Rows from block 6 of the image encoder of a small encoder-decoder image transcriber, named by matrix and row number. Rows with one number belong to one channel. Each number is 128 + 32 x the weight over its row's rms, rounded and kept within 0 to 255. All counts start at 0.
After each channel's rows are labels from the 100 images, of 14976, where the channel reaches its highest value: "responds to" is what is common among them. Only what is clearly more common there than usual is listed. The data: analogue clock faces.
# convs0: first 3x3 conv (encoder.blocks.6.convs.0.weight, 128x128x3x3, each kernel summed), inputs 0-127
# convs1: second 3x3 conv (encoder.blocks.6.convs.1.weight, 128x128x3x3, transposed, each kernel summed), outputs 0-127

convs0.94 [134 118 112 145 210 186 145  92  90 108 118 158  87 156 151 152 167 110 146 132 139 132 100 103 150 162 126 177 117 163 155 152  91 136 109 141 135 112  92 145 186 145 160 108 129 120  73 107 165 203  98  90  98 130 136 134 131 113 134 114 113 123  88 146  68 159  70  96 131  69 131 161 109 111 132 186 182  86 126 152 119  66 121 101 122 122  96  50  66 109  71 142  88  94 131 132 115 124 192 100 144 115  83 139  78 109 129 182  95 131 105  96  72 102 100  95 147 113 102 113 113  93  76 188 129 129 116 122]
convs1.94 [168 141 132 155  92 137 135 159 164 114 116  76 126 142  93 101 186 113 132 145 144 190 142 142 158 109 166 158  71 244 175  79 126  97  76 144 168 178  95 103 112 129 177 154 149 158 147 191  97 134 139 133 141 145 145 175 137 170 128 124 145 182 135 169 149 128 177 200 148 110 113 182 139 125 136 139 170 148 159  81 125 115 140 120 140 130 173 123 111 158 143 124 127 141 177 135 132 195 173 120 114 131 140 189 209 174 152 104 147 134 123 134 114 125 126 169 108 131 160 152 163 110 160 155 192 126 135 110]
responds to: minute hand past 12; minutes: 0 to 4

convs0.18 [106 135 115 121 147 148 200 168  82 103 117 156 122 108 137  88 171 120 130 152 120 103 129 125 133 112  83 148 116 131 134  69 121 155  99 153 114 143 104 132 104  92  68 116  90  97 174  78  96 137  93 170 136 105 119  98 151 153 118 126 164 167 149 135 191 223 133 148  87 130 106 146 113 141 141 140 171 169  97 136  78 115 135 140  96  88 154 160  82 162 141 101  93 110 146 126 142 107 111  90  35  71 140 177  91 131 127 141 138 114  75 179 104 140 108  90  73 156  94  95 115  90  72 202 108  69 120 118]
convs1.18 [ 88  89 128 153 109  67 115 168  76 139 129 108 109 145 126  82  81 173 132 106 168  72 100 144  81 108 104  98 119  81  67 117 135 134 101 103 163 130 156 137 228 167 139 105 183 122 115 125  89  96  93 111 125  80 167 116  94  57 190 119 172 114 181 127 156 140  79 122 116 174 139  62 131 165 126 141 115 129 149 148 120 173 104 128 137  83 134 128 155 104 137 100  98 128 127  81 121 110 166  89  98 112 136 107 144 121 104 114 109 112 123  88 106  41 131 150  66 129 100 123 137 144 160  74 104 137 121 189]
responds to: minute hand past 8; minutes: 40 to 44

convs0.102 [166 122  99 115 186 109 139  80 176 132 149 156 145 144  85 108 180 157 110 113 173 127 145 113  98 124 135 140 122 183 145 143 139 110  83 121  78  93 117 107 102 136 186 131 135  92 100 101 145 110 153 113  48 121 167  89 131 154 154  87 132 113  56 117 102 134 174 132  38 141  50 124 117 171  96 171 115  66 170 124  91  92 174 108 169 152 134 156 110 136  97 116  62  82 144  90 109 131 166 192 101 110 148 151  94 110 120 140 163 114 132 170 156 121 100 115 127 182  91 181 121 102 133 103 176 124 115 138]
convs1.102 [ 78 165 119 122 186 123 120 151  85 135 100  96  92  91 160 118 147 184 175 111 128 108 141 172 132  73 155 124  42 233 150 139 123  90 119 177 181 175  90 108 101 106 146 175 135 133 174 140 101 140 176 139 109 131 123 139 103 176 144 197  78 103  83 146 119  88 152 161 144 112  93 145 125 139 179 126  97 112 102 132 104  87  86 168 118 121  67 127 143 114 138 100 135 167 170 161 112 110 135 114  87 103 129 158 119 138 164 131  91 108 163 157  87 180 167 161 166 132  92 152 108 111 111 119 179 128 129 167]
responds to: hour 1

convs0.54 [145 156 173 181 193 105 118 168  91 149 145 210 180 178 140 118 146 191 100 133 109 152 112 190 123 127 136 153 126 204 167 111 118 173 151 145 111  71 110 134 116 129 154 116 166 123 115 126 141  90 149 178 149 132 188  89 142 124 127 125  92 123  71 171 136 160 188 124 171 139 116 157 150 120  87 154 102 102  86 168 155 119 134 198 105 119 162 126 127  83 140  92  83 159 130 178 159 118 177 112 149 186 125 156 163 158 167 147 178 140 159  90 138 174 147 129 140 149 131 138 148 159 151 156 181 164  98 135]
convs1.54 [106 125  49 144 112 156  96  60 104 136 127 111  98 111 142 133  82 122 197 101 142 210 108 104 113 113 144 140 132 179 174 161 167 100  98 132 135 168 103 136 102  88 107 155  83 171  80 186 106 121 128  82 123 105 108 160 136 103  89  72  66 109 141  88  58 133  76 219  89  90  69  98 117  95 115 133 124 157 125 106  78  84 140 138 124  51 103 144 124  92 138 165 172 136 124 125 133 165 124  97  97  86 152 126 101 114 104 116 107 119 102 122 110 132 136 119  97 157 122 130 137  67 122 146 123 102 127 146]
responds to: hour 1

convs0.43 [ 91 170 110 139 171 120 185 121 164 162 131 175 153 140 167 152 101 157 118 141 146 163 157 152 126 103  92 116 154 204 128 118 145 161 149 165  70 118 157 148 135 104 148 104 170 106 160 152 153 129 142 114 108  61 139  98 153 135 141 112  80 177 135 139 118 172 197 116 122 125 106 136  96 113  72 156 106 112 172 184 156 123 189 124  88 129 188 133 119 161  96  94 146 119 158 178 158 109 144 151 143 120 121 152 155 150 170 174 164 125 175 148 124 102 190 118 188 189 156  38 154 138 133 151 183 172 108 135]
convs1.43 [150 124  82 216 132 156  97  83 130 145 152 123 118  64 156 111 110  97 172  88 162 159 159 101 105 133 135 134 141 121  97 127  97 133 102  96 146 103  74 117  98 138 123 142 146 147  84 165  67 176  96 120 137 133  97 119  68  90  57 100 124  53 134  87 138 114 121 185 118  71  97 127  96 138  75 164 124  80  67 131  92  74 121 107 141  87 122 116  84  86 133 114 162 129  91 121 157 125 122  84 101  83 140 109  94 127  77  74 134 105 165  75  94 190 132 126  96  85 130 141 140 119 115 143  81 120 114  99]
responds to: minute hand past 7; minutes: 35 to 39

convs0.81 [169  67 143  48 152 114 116  69 137 136 102 112 130 106  74 129 150 129 144 155 133 158 198  87 159  95 183 169 136 169 128 167 109 126 125  81 143 153 125 106 140  98 126 140 105 118  98 129  71 132 128 141  40 135  92 163 119 146 137 135  50 130  97 100  97 129 115  89  48  94 100 153  83 111 117  61 101  96 130  76 154  29 156 125 107 131 130 101 137 131 115 153 116 120 101  88 140 119 132  84 150 106 109 102 152 141 147 121  75 184  96 112 155 116  81 127 102 116 120  90 112 154 160 119 131 150 115  77]
convs1.81 [134 150 137 149  86 136 161 130 145 113 176 121 121 163 163 107 178 159 134 157 150 169 136 138 123 139 164 164 130 205 167 108 117 136 131  89 177 150 139 192 134 123 160 160 205 145 153 176 139 144 124 119 134 170 167 159 110 182 162 164 117 210 139 146 131 158 148 175 192 108 120 179 106 144 210 126 157 186 164 167 119  46 142  80 127 111 163 168 110 120 113 162 163 148 169 121 108 186 169 135 169 118  89 138 140 128 116  84 138 165 161 142 100 106 132 180 111 129 139 124  92 100 137 126 167 133 159 109]
responds to: minute hand past 12; minutes: 0 to 4

convs0.63 [145 136 128 143 172 143 154  81  94 153 136 170 182 110 143 132  99 123  98 132 107 177 157  77 136 121 102  82 187 220 115  96 159 154 104 146 179 131 154 138 133 123 145 161 173  79 112 153 116 144 136 100  68 113  49 120 159 121  61  78 117 161  92 126 142 197 132 117 157 139 126 150 143 125  86 152 140 140 141 163 152 111 213 125 143  72 112 155 152 129 119 111  69 136 132 154 107 165 124 178 134 151 161 152 165 118 118 187 186 167 147 184 158 148 157 128 161 175 147 150 165  92  99 153 132 138 144 128]
convs1.63 [149 158  91 162 128 157 150 155 187 162 133 125 151 118 181 164 180 203 208  99 181 175 181 123 152 142 139 149  97 138 109 150  92 167 166 110 132 137 109 166  64 113 135 113 129 164 103 149 133 171 113 114 154 116 165 171 108 127  82 135 160 112 139  76 185 113 150 190 118  71  85 145 116 108 143 196 163 124 120 151 133  98 138 153 114 103 172 136  90 105 179 148 159 131 101 129 202 148 191  91 158 118 179 118 150  86 126 111 111 135 143 126 110 171 122 180 142 129 142 144 142 126 117 179 180 159 105 119]
responds to: hour 1

convs0.66 [ 80  84  95 112 130 143  28 102 139 104  92  81  89 123  92 162 102 138  87  72  59  89 160 120 194  71  74  77  89 165 140 105 127 127 150  65 132 173 107  90 113 137 162 116  92 109 119 161 183 140 151 120 140 144 130  85 124 110 160 146  99 134  85 158 124 133  68 101 143 114  82 131 131 107  85 126 139  98  81  97 162 112 155 150  72 125 131  84 152 156 109  95 130 113  66 151 101 153 144  97 105  88  95 140 131 118 144 129 139 130 121  93 166  30 122 109  95 100 119 117 110 124 106 144 126 121  99  95]
convs1.66 [ 95  97  87 115 182 108 160  86 104 100 129 114 118 157  63 102 118 169 164 135 113 168 136 106 154  80 155 167  49 158 121 126  93 154 173 118 148  99  97  85  94 107 168 121  85 120 177 117 119 107 139 125 151 158 135 174 153 162 198 131 181 144 137 129 152 143 166 101 171 148 144 134 149 126 146 201 160 141 131 124 147 162 182 113  99 144 134 136  91  80 176 150 154 106 139  97 110 134 137 123 218 165 153 164 172 176 136  44 126 164 175 141  76 139 104 154 155 126 147 151 163 123 148 155 150 152 113  77]
responds to: minute hand past 11; minutes: 55 to 59

convs0.74 [ 88 113 111 117 115 111 104  85  47  49  87 131 100 128  65 134 148 152 119 139 127 122 149 100  89 107 126  82 124 151 105 133 174 113 102  59  98 114 142 130  48 144 117  69  87 117  78 107 141  93 137  82 129  89 125 139  81  88 143 102 111 136 111 109 128 121 118 130 130 127 102 131 121 155 147 133 102 106 104  92  92 145  88 108  92  62 135 118 188  64 139 116  86 125 132 166 124 156  97 116 133 129 114 138 134 153 117 241 150 112 158  98 151  91  33 144 138  95  85 156 105 121 119 186 140 132 145 102]
convs1.74 [109 166 119 132 115 175 135 149 113 122 123 114 102 159  72 115 125  60 129 113 188 120 121  97 198 164 102 151 154 143  69  94 146  88  86 103 147 130 128 111 192 121 154  59 142 129 116 154 124 112 113 139 121 119 117  80 166 129 140 117 176 141 145 130 150 102 168 148 127 103 169 133 127 117 118 172 129 140 129  66 101 168  61 139 128 112 175 177 109 166 153 120 131 123 111 113 169 150 181 106  80 129 194 125 130 128  89 157 170  74 134 133 197 109  57 105 192 111 122 184 122 161  94  55 178 101 103 131]
responds to: hour 2; hour 8

convs0.64 [145 141 125  72 161 105 121  87 123 153 113  98 188 122  62 118 110  73 140 121  83 161 182 129 111  81  99  87  88 169 118 122  91 132 128  81 142 126 104 147 132 155 160 108  94  98 129 123 171 104 124 138 134 131 109 110 132  79  95 103 125 131 114  91 108 142 102 119 149 164  92  71  41  72  46 119  59  79  45 155 123 121 145 116 101 127 130  94  93 161 109 156 167 120 111  96 124 147 125  98  79  69 131 105  99 105  96 117 101 108 111 130 192 118  72 131 100  95  82 123 105  93 101 133 175 100 103 110]
convs1.64 [ 98 167 150 172  80 123 165 127 116 188  88 170 121  73 114 158 138 132 123 141 109 137 146 137 129 184  91 159 107 208 121 125 133 132  77 100 179 123 152 126 238 145 141 134 154 172 147 136 122 107 128 124 141 143 156 124 129 129 169  95 198 171 148 157 122 153 113 148 150  92 166 133 133 165 151 150 151 162 100 121 146 116 151  69 133 103 140 159 122 181 120  95 123 152 209 105 197 123 172  75  59 110 133  83 108 121 164 107 146  87 106 132  61  80 113 103 123 150 164 137 112 117 121 138 148 166 172 116]
responds to: minute hand past 8; minutes: 40 to 44; minute hand past 4; minutes: 20 to 24

convs0.115 [161  63  85  70 111  91 167  90 162  75 130  94 138 110 105  84 143 109 122 168 161 148 135 124 148 121 143  85 101 137 162 129 120  84 124 112  78  96  61 122  80 119 145 134 126  95 108 130 131 193 164 161 144 180 101 120 169 132 141 111 121 115  72  86 109  84 134 125  94 157 119 116 137 163 151 102  73  76 178 137 149 138 177 158 136 187 134 145 103 127  95 157 112 196  84  92  62  84 137 146  66  91 137 124 157  95 106 140 140  90  70 106 125 125 156 113  91 150 116 160 102  95  86  98 161  95 103  78]
convs1.115 [159 102  92 197  53 105 156  91 115 124 103 103 114 120 123 123 136 109 166 143  93 166 159 136 107 149  93 144 101 194 175  84  99 112  77  93 178 143  67 116 104  99 190 172 102  92 170 100 111 101 123 139 141 123 124 135 126 119 118 108 119 157 128 169  92 143  95 174 154 152  89 135 138  89 130 143 117 143  96 148 150 101 179 136 154 141 158 159 115 220  73 115 198 113 147 124 134  96  98 136  87  78  93 110 147 124 139 121 151 100 105  87  70  91 105  83  89 160 119  70  84 147 113 125 119  95 112  66]
responds to: minute hand past 8; minutes: 40 to 44

convs0.26 [112 128 102 118 143 113 176  92 149 145  78 122 135 139 175 152 136 122 103 164  81 140 158 129 120 124 132 110 100 165 144 145  98 145 111 140 140 168  90  33 107 109 168 148 111 142 141 128 147 107 154  85 136 144 107 117 126 162 146 113 113 213 141  88 132 152 177 115  88 128 164 123 127  83 118 185 101  63 117 176 146 169 101  67  67 116 148 159  91 143 110 127 112  93  85  94 121 163 111 207 128 109 129 100 163  97 183 143  74 167 103 134 158 158 168 161  97 142  75 151 138 151 112  59 172  84 124  64]
convs1.26 [166 168 132 199 135 126 141 186 119 113 129  75 122 161 148  98 158  95 186  98  99  87 158 131  90 165 154 155 219 128 127 116 166 103 138 129 144 153 155  62 114 124 130  89 184 116 185 114 120 148 132 122 101  92  97  65 153 118 138 112 181  98 176 163 123 126 134 138 167 113 122  91 100  75 100 164 114 123 165 130 141 129 128  98  97 149 210 155 112 161 107 125 126 103 150 157 132 146 134 129 151  76 129 126 117 105 127  68 141 173 132 203 104 116 102  54 140 142 112 141 100 125 145 123  62  61 110 162]
responds to: hour 2

convs0.127 [114 113 151 130  93  96 138 143  77 105 102 105 129  67 124 141  85 142  99  90 122 110 200 118 145 121  63 111 103 146  88  96 129  93 114 123 110 144  96 106  97 120 157 112 115 151 129 149 102 135 120 115 135 106  87 169  39 118 116 122 104 115 131 116 136 114  53  94  75 150  83  87  77 142 160 179 122  95  68 156 105 119 149  77 109 132 138  66  89  74 125  59 142 107 126 101  80 175  74 157 126  81 128  93 135 114  37 161 123  70 148 127 155 159 121 135 137 103  99 116  61 137 121 133 142 130  87 113]
convs1.127 [120 100  93 124  86 109 110 124  89 109 129 148 149 112 118 125 134 130 149 106 177 151  67 116  99 138 135 153 114 127  97 121 157  93 191  91 150 124  75 159 101 138  89 107 108  81 124  83 112 114  88 126  64 115 138 126 101 130 114 152 102  49 120 133 184 125 137 151 167 187 160 120  74 162 149 147 126  91 139 107 128 172 136 243 130 131 138 131 143  71 134 110 171 130 141  98 112  92 119  85  76  85 129  34 140 150  85 169 137  95 142 137 122 100 129 105 122 131  16 167 143 150 125 141 113 156 114 121]
responds to: minute hand past 7; minutes: 35 to 39

convs0.14 [191 142 130 162 161  77 160 124 100 105 169 136 166 115 126 144 182 128 121 118 177 197 114  95 130 137 164 144 177 165 128 110 151 131  74 150 101 137 106 104 101 102 142 145 133 119 113 132 103  78 168 112 115 135 211 114 183 191 144 124 162 135 126 136 154 167 150  92  64  82 136 179 113 111 122  96 111 128 102  95 102 141 176 133 161 126 124 160 154 118 138 149 105 134 140 142 167  77 200 152 120 148 143 112  55  90 128 180 190 189 124 160 167 127 123 102 120 216 106 151 161 105 120 162 174 150 155 120]
convs1.14 [119 144 146 104  79  95  70 114 111 118  69 142 155 122  99  91 147 162 191 152 134 105 154  66  78 101 176 125  81 106 130 188 101 141  85  88 124 130  51 144  82  97  98 136 146 173  95 107  81 136 109  99 131 151  90 144  68  75 120 156 118 151 101 127  98 106  94 156 146 107  82  98 124 122 143 170 102 102 104 190 118  83  84 141 142 138 161 120 101 117  97 176 141  75 147  85 127 137 131 168 132  93 105 149  84 110 114  64 153 172 179 111 125 130 109  79 179  90  83 106 141  78 116  99 131 139  95 134]
responds to: hour 1; minute hand past 6; minutes: 30 to 34

convs0.23 [153  82 113 117 170  95 177 129 132 149 126 118 137 123  84 105 141  85 100 222  73 145 195 190 100 150 149 128 118 141 211 155 131 198 133 148 109  94 140 154 154 159 163 195 139 137 127 164 127 104 157 138 152 125 129 103 146 125 106 140 138 146  88 178 122 164 122 137 128 206 108 117  88 123 102 124 130 157 141 180 100 119 170 193 114 125 162 128  47 149  85 120 133  98 105 118  74 165 162 172 146 120 102 107  91  65  78 131 132 120 101  95 167 102 108 149  99 137 114 109 183 105  93 133 151 119 144 140]
convs1.23 [121 129  51 124 133 115 125  88 120 170 118 117 110  97 137 110 124 159 151 111 116  60 100 175 100  77 163 114 128 158 181 157 149  87 142 139 131 134 156 115 158 112 159 130 104 122 126 170 135  74 101 109 142 114 113 137  87 126 125 124  95 116 168 165 100 129 108 139 141 136  99  56  80 123  99  71  97 140 167  48  69 119  73 104  52 115 148 152 129 108  83 154 186 164 109 141  86 118  93  94  93 104 106 125  93 126 111  98  67 117  88 149 103 104 119 138 187  73 118 112  61 135 204 101 118 175 127 137]
responds to: minute hand past 8; minutes: 40 to 44; hour 11

convs0.33 [108 144 137 149 190 192  67  92  80 127  82  62 102 115 114 132 112 123  83 107 108 155 157 107 155 167 103 104 154 146 141 142  97 107  83  69 145 107  96 100  94 160 177 126 131  72 148 151 120 110 124 118 147 175 108 105 132 140 140 114  97 157 104 109 106 157  83  92 135 130  85  87 108  97  94 149 152 104  98  95 106  96 158  96 114  98  88  49  59 100 145  40 112 160 115 154  94 135  74 153 167 121  83  95 156 107 109 143 150  68 120  88 171 106  92  91 106 154 140 122 115 105  67 119 126 127  89 116]
convs1.33 [126 124  96 140 126  71 107 133 113  59 149  48  68 120  41 120 132 128 203 145 113 133 136  92 167  61 173 173  86 111 110 102 141 130 209 149 122 155 185  55 105 124 123  86 136  90 144  87 126 133 168  93 114 150 137 180  99 118 148 158 173  96 142 138 168 137 128 127 126 141 134 152 184 138 149 118  82 175 140 126 151 176 154 111  88 126 176 148 129 125 159 154 139 155 125 158  93 101  90 103 160 182 163 154 135 128 107  76 110 143 125 182 100 120 127 125 134 115 105 148 167 116 148 112 121  90  69 145]
responds to: minute hand past 11; minutes: 55 to 59

convs0.112 [153 101 110  98 154  80 145 141 137 100  78 106  80  72 109 130 112 180 186 148 148 151 100 179  98 129 139 114  91 108 158 148  96 112 143 114 170 189 148 138  97 143 128 169  97 136 117 118 109  93 166 123  89 112 122 121  70 140 143 169 126 152 114 149 119 146 131 134  64 241 112 196 130 139 149 162 103 139 166 124  48 182 167 161 174 118 185 143 156  98  96 148 177 116 164 103 119 123 195 117 103  56  91 131 104 111 157 110 104 153  97 131  96 114  93 123 144 164  95  97 141 109 136 128 166 155 133 110]
convs1.112 [ 92 116 115 107 131  68 116  90 103 107 159 120 127  93 118  68 165 140  59 113 114 138  89 153 154  87 209 107  78 129 134 104  94  63 174 145 157 125 124  90 106 161 130 172 136 127 207 168 120  68 103 144 152 131 137 128  75 143 147 207 130 111  86 120 216 109 136 111 112 154 114 122  85 125 135 112 119 116 137 109 101 117  97 134  90 146 123 120  86 116 140 132 127 112 147 119 104 137 157  98  37 158  77 151 115 171 119 107  80 118 164 148  67  87 124 129 167 102  87 148 117 110 123 117 203 114 150 118]
responds to: minute hand past 8; minutes: 40 to 44

convs0.120 [129 128 107  58 179  56 143 105 119  94  74  85  99  84  91  91 120 109 134 122  83 146 161  90  98 106 116  51 112 143 119 111 103 116 162 107 138 103  99  88  97 138 160 169  78 130 101  92  90 108 124 120 157 124  61 178 136 103 123 148  69 128 119 133 148 150 101 119 103 142  78  77 102 102  58 114 106 116  99 117 136 173 115 166 105 153 158  91  78 114 102 177 118 134  95 148  65 173  82 165 100 169  90 121 155  98 134  94 131 119 100 118 116 121 107 133 103 115 106 108 103 101 111 122 155  79 105  35]
convs1.120 [134  98  93 120 106 128 112  80 136 147  52 134 137 113 117 127 143 130 110 114 142  86 177 158 132 158  80 106  92 163 190  86 101 124 106 153 140 130 183 127 158 142 118 120  97 133 124 141 183 100 124 134 177 139 133 166  94 102 190 132 176 156 137 152 177 145 140 113 155 120 198 145 113 202 190 110 140 151  79 196 167 158 167 126 174  98 123 121 166 177 157 109 132 150 144 154 115 121 123 149  97 127 119 112 123 152 147 116  79  81  94 122  99  79 176 105  62 176  58  95 109 126  86 123 153  91 194 133]
responds to: minute hand past 8; minutes: 40 to 44; minute hand past 1; minutes: 5 to 9

convs0.105 [145 106  83 115  82  93  91 113  92 103 102  98 133 172 136 129 167  65  90 134  90  92 170  98  96 141  99 127 128 147 102  94 125  66 148  89 152  91  68 114 129 112 121 104 117  63 200 132  43  93 119 113  54  93 118 138 135 117 123 127 129 150  82  94 161 140  96 199 138 110 148 113 108 140 176  96 109 103 140 145 143 167  84  93  92 109 136 135 113  87 161  82  97 149 131 144 139 123  87 128  95 134 124  97 179 135 107 117  96  92  79 118 115  94  79 134  60  89  85 147 124 131 132 191 131  68  99 129]
convs1.105 [113  62  84 132 142 154  89 128 161 140 148  71 147 138 123 148 135  99 151 109 132  92 116 187 125  92 135 176 147 153 119 134 122 142 140 132  92 138 149  93 100 138 166  93 134 128 148 204 169 166  95  82 102  81 111 165 147 119 107 110 138  79 160 109 139 174 118 157 123 147 133 123 162 104  69 164 149 113 152 115 123 136 146 158  91 134 193 137  78  74 175 158 129 192 118 124 123 107 118 159 160 190 201 131  67 132  82 136 117 106 139 171 136 115  96 101  99  65 117 184 135 158 103 198 125  47 109 106]
responds to: minute hand past 8; minutes: 40 to 44

convs0.16 [109  91 151  76 114  54 104  84  69  83 128 183 144 115 138 146 176 116 158 120  99 114 166 118  89 134  79 132 118 146 131 141 143 178 146 141 190  87 129 159 118 141 116 148  83 117 144 153 113 157 139 105 151 111 120  89 125 116 138 131  64 120 163 160  69 170  93 163  91 151 117 107 117 147  67 117 133  77  60 112 130  68 143 147 107 108 156  95  83 120 116 144 145 163 138 145 150 184  98  64 102 123 145 182  78  91 139 140 106 121  72 147 144  87 125  74 156 141 125  94  41 114 123 129  92 110 155  74]
convs1.16 [113  63 122 111  73 120 107 134 124 102 122  90 168 156 116  98 135 145  90 132 106 123 109 101 179  82 157 149  39  93  83 144  78 132 191 114 130  94 128 124 116 166 123 156 128 146 156 154 146 144 109 180 153  84 107 129  91 142 145 121 172 223 146 154 153 130 159  93  89 133 184 113 162  90 131 155 130 123 157 126  72 148 126  97 146 133 117 141 116 108 166 176 171 119 121 108 142  96 161 172 177 158  87 149 155 180 120  87  96 159 207 113  69 112 112 181 153  90 153 147 124 145 126 104 118 141 173  67]
responds to: minute hand past 12; minutes: 0 to 4; four ticks; hour 12

convs0.5 [ 64  92 149 105 137 102  98 113 139  36 121  30 159  86 113 119 179 132 111  61 104 139 166  77 109  97  75  88 123 151  91 120 102  79 158  73 139 116 131 110  92 154 170  91 114  83 159 108 115 105 118 122 124  97  95 160 128 112  83 128 144 151 128  69 109 105  90 142 168 153  87 158 138 126 145 126 134 153 127 131  97 117 125  78 113 103  97 145 154 155 163 119 104 170 114 158 106 147 114 116 169  70  77 139 165 109 162 142  68 166  95 154 181  75 127 127 107 105  86 197 142 101 111 149 154 112 119 123]
convs1.5 [118 102  97 125 102 149  96 122 133 133  87 131 140 145 122  89 131 128 127 102 132 112 122 145  79 147  82  66 129  95 140 125 165 142 140  92 120 124 238 178 131 109  54 147 113 145 152  95 167 121 114  84 133 160 108 117 111 102 153 178 165 115  99 100 169 151 111 152 175 158 197  93 155 171 171 146 111 165  31 151 167 149  99  91 159 101 137 137 217 159 159 179  98 125 113  72 123  95 106 162 141 127 162 101 107 152 116 114  71 127 134 122 159 123 138  94 130  73  75 147 139  99 117 157 128  80 123 123]
responds to: minute hand past 11; minutes: 55 to 59; minute hand past 10; minutes: 50 to 54

convs0.83 [138 118 145 112  91 146  57 111 103  95 114 120 176  57  66  81 103  18 107 108 166 151 149 113  76 119  95 106  66 141 179  66 119 129 122  72 129 122 123 127 153 142 137 121 111  94 130  81 144 102 108 149  93  71 150 126 171  85  89 165 143 140 123  99  98 124  92 130 110 165 125 107 161 137 119 131 218 139 104 133  95 145 176 125  84 106 100 140 113 163  92 150 109 157  72 114 125  51 141 172  90 143 107 135 152 120 135 148 147 112 108 104 132  94 117  92  89 124 127  76 122 146 108 101  96 106 128  81]
convs1.83 [ 75  75  78 144 152 110  97 139 158  96 106  81  93 107 124 147 155 127 170 130 134 139  98 172 160 152 121 110 129 193  94 108 138 175 100 107 130 154 139  81  91  98 145  98 124  95 120 126 128 106 140  84 131 125 102 128 119 101  82 136 138  76 129 110 203 101  93 165 132 110 135 117 231  83 141 136 103 179  83 173 132 141 114 190 123 132 127 194 189 114 136  92  83 167 146 121 136  83 123 164 125 149 169 109 126 131 143 146  91 109 159 124  92  80 128 169 108  90  80 147 112 106  82 101 198  74  93  93]
responds to: minute hand past 11; minutes: 55 to 59; hour 12

convs0.124 [111 113 134 126 157 140 110  82 108  97  78 123 120 116  92  92 161 114 136 129 119  97 145 102 138 100  28 112  92 129 124  92  87 100 131  27 147 171 128 106  90 131 103  87  78 133  84  83 104  54 122 109 147 199 152 120 121  93  96 137 118 130 108 109 145 129  82 149  98 139  92 121 127 143 186 128 175 120  51 108  75 129 142 116 107 107 104 103 156 100 131  60  73  88 135 135  90 137 144 133  94 147 126 115 177 119 115  71 161 130 134 158 159 108 133 166  92  79  96 198 108 138 127 119 152 139  74 144]
convs1.124 [135 110 131 109 104 139  60  94 124  49 111 107 138 157 108 114  89 131 137 119 109 144 146 109 112 108 132  90  34 131 105 125 103 129 212 119  89  90 104 110 107 137  99 114  66 126 160  87 133 118 120 141 164 103  93 169 109 130 179 143 155 153 118 121 199 169 162  85 110 131 194 165 134 139 129 128 131 166 128 118 142 164 170 141 129 162 167 132 135 112 160 117 146 131 135 146 121 118  82 168 166 137 137 197 177 196 182  89  84 154 194 141  98 146 105 112  95 103 145  73 120 177 129 166 163  73 110  93]
responds to: minute hand past 11; minutes: 55 to 59

convs0.25 [126 116 115 115 105 113  48  72 122 153  87 168 132 109 120 173 139  86  93 158  95 198 149 141 128 108  74 102 120 174  78  73  96  98 107  93  50 175  81  90 151 144 180 128  94 104 138 133  96 120 105 169 127 149 109 121 106  80 133  78 107 148 128 131  96  87  94  61 127  94 114 133 116 114 150 101  80 112 109 133 106  96 127 126 123 127 107  94 144 146  97 115  86  91 109  99 125 203 117 115 134 105 120  74  90 127  93 122  89 151  85  45 178 138 156 126  83 108  84 104 112  94  80 152 109 110 131 103]
convs1.25 [143 133 137 151  74 119 117 144 124 117 112 124 134 160 255 130  94 189 138  85 116 123 109 129  98 135  83  92 132 151 125  56 112 178 142  96 120 100 137 178 107 130  70 165 105 135 165  51 132 117  90 117 165 120 116 116  94 141 127 169 185 114 150 100 151 140 149 127 130 110 198 153 143 136 139 127 127 183 132 180 128 106 164  91 176 114 141 134 170 121 144  75 128 160 154 144 178  78  92 148 153 117 109 160 124 137 126 127 102 157 143  72 113 114 174 181  93 113 203  55  90 115 115 146 117 142 116 117]
responds to: hour 1; minute hand past 4; minutes: 20 to 24

convs0.109 [ 97 135 102 144 202 159 139  92  59 129  82 109 116 109 104  95 127 165  90 100 202  92 125 130 171  93  74 140 115 157  85 114  87 104 100 134 105 121 155  75 188 142 184 109 120  73 120  91 200  99 100 100 121 175 126 111 132 116 140 116 123 115 121 147 129 130  64  95 154 126 135  98  92 113  56 175 136 101 114  79 116  73  95  77  89  90 147  77 192 109 111  57 122 105  81  86 140 155 134 152 145 101 139 160 120 132 141 154 148  98 120  95 160  99 153 120 126 144 171 133 107  97 104 157 151 127 103 114]
convs1.109 [117 106 136 107 221  98 125  98 121 147 125  76 121 135  98 104 117 132 132 150 167  80 124 161 170 109 148 102  76 149 186 154  68  97 114 132 185 122 150 105 120 166 161 111 110 103 170 149  97 157 180 128 112  97  89  79 217 163 152 140 171 143 112 131 154  89 126 152 128 161 108 130 134 118 152 116  97 118 205 146 103 140 153 158  82 110 166 121 125 174 134 150  95  97 193 132  91 111 164 123  98 107  98 167 114  73 144 119  93 116  64 199  83 109 107 136 136 176 133 166 149 101 130  82  99 140 116 177]
responds to: minute hand past 11; minutes: 55 to 59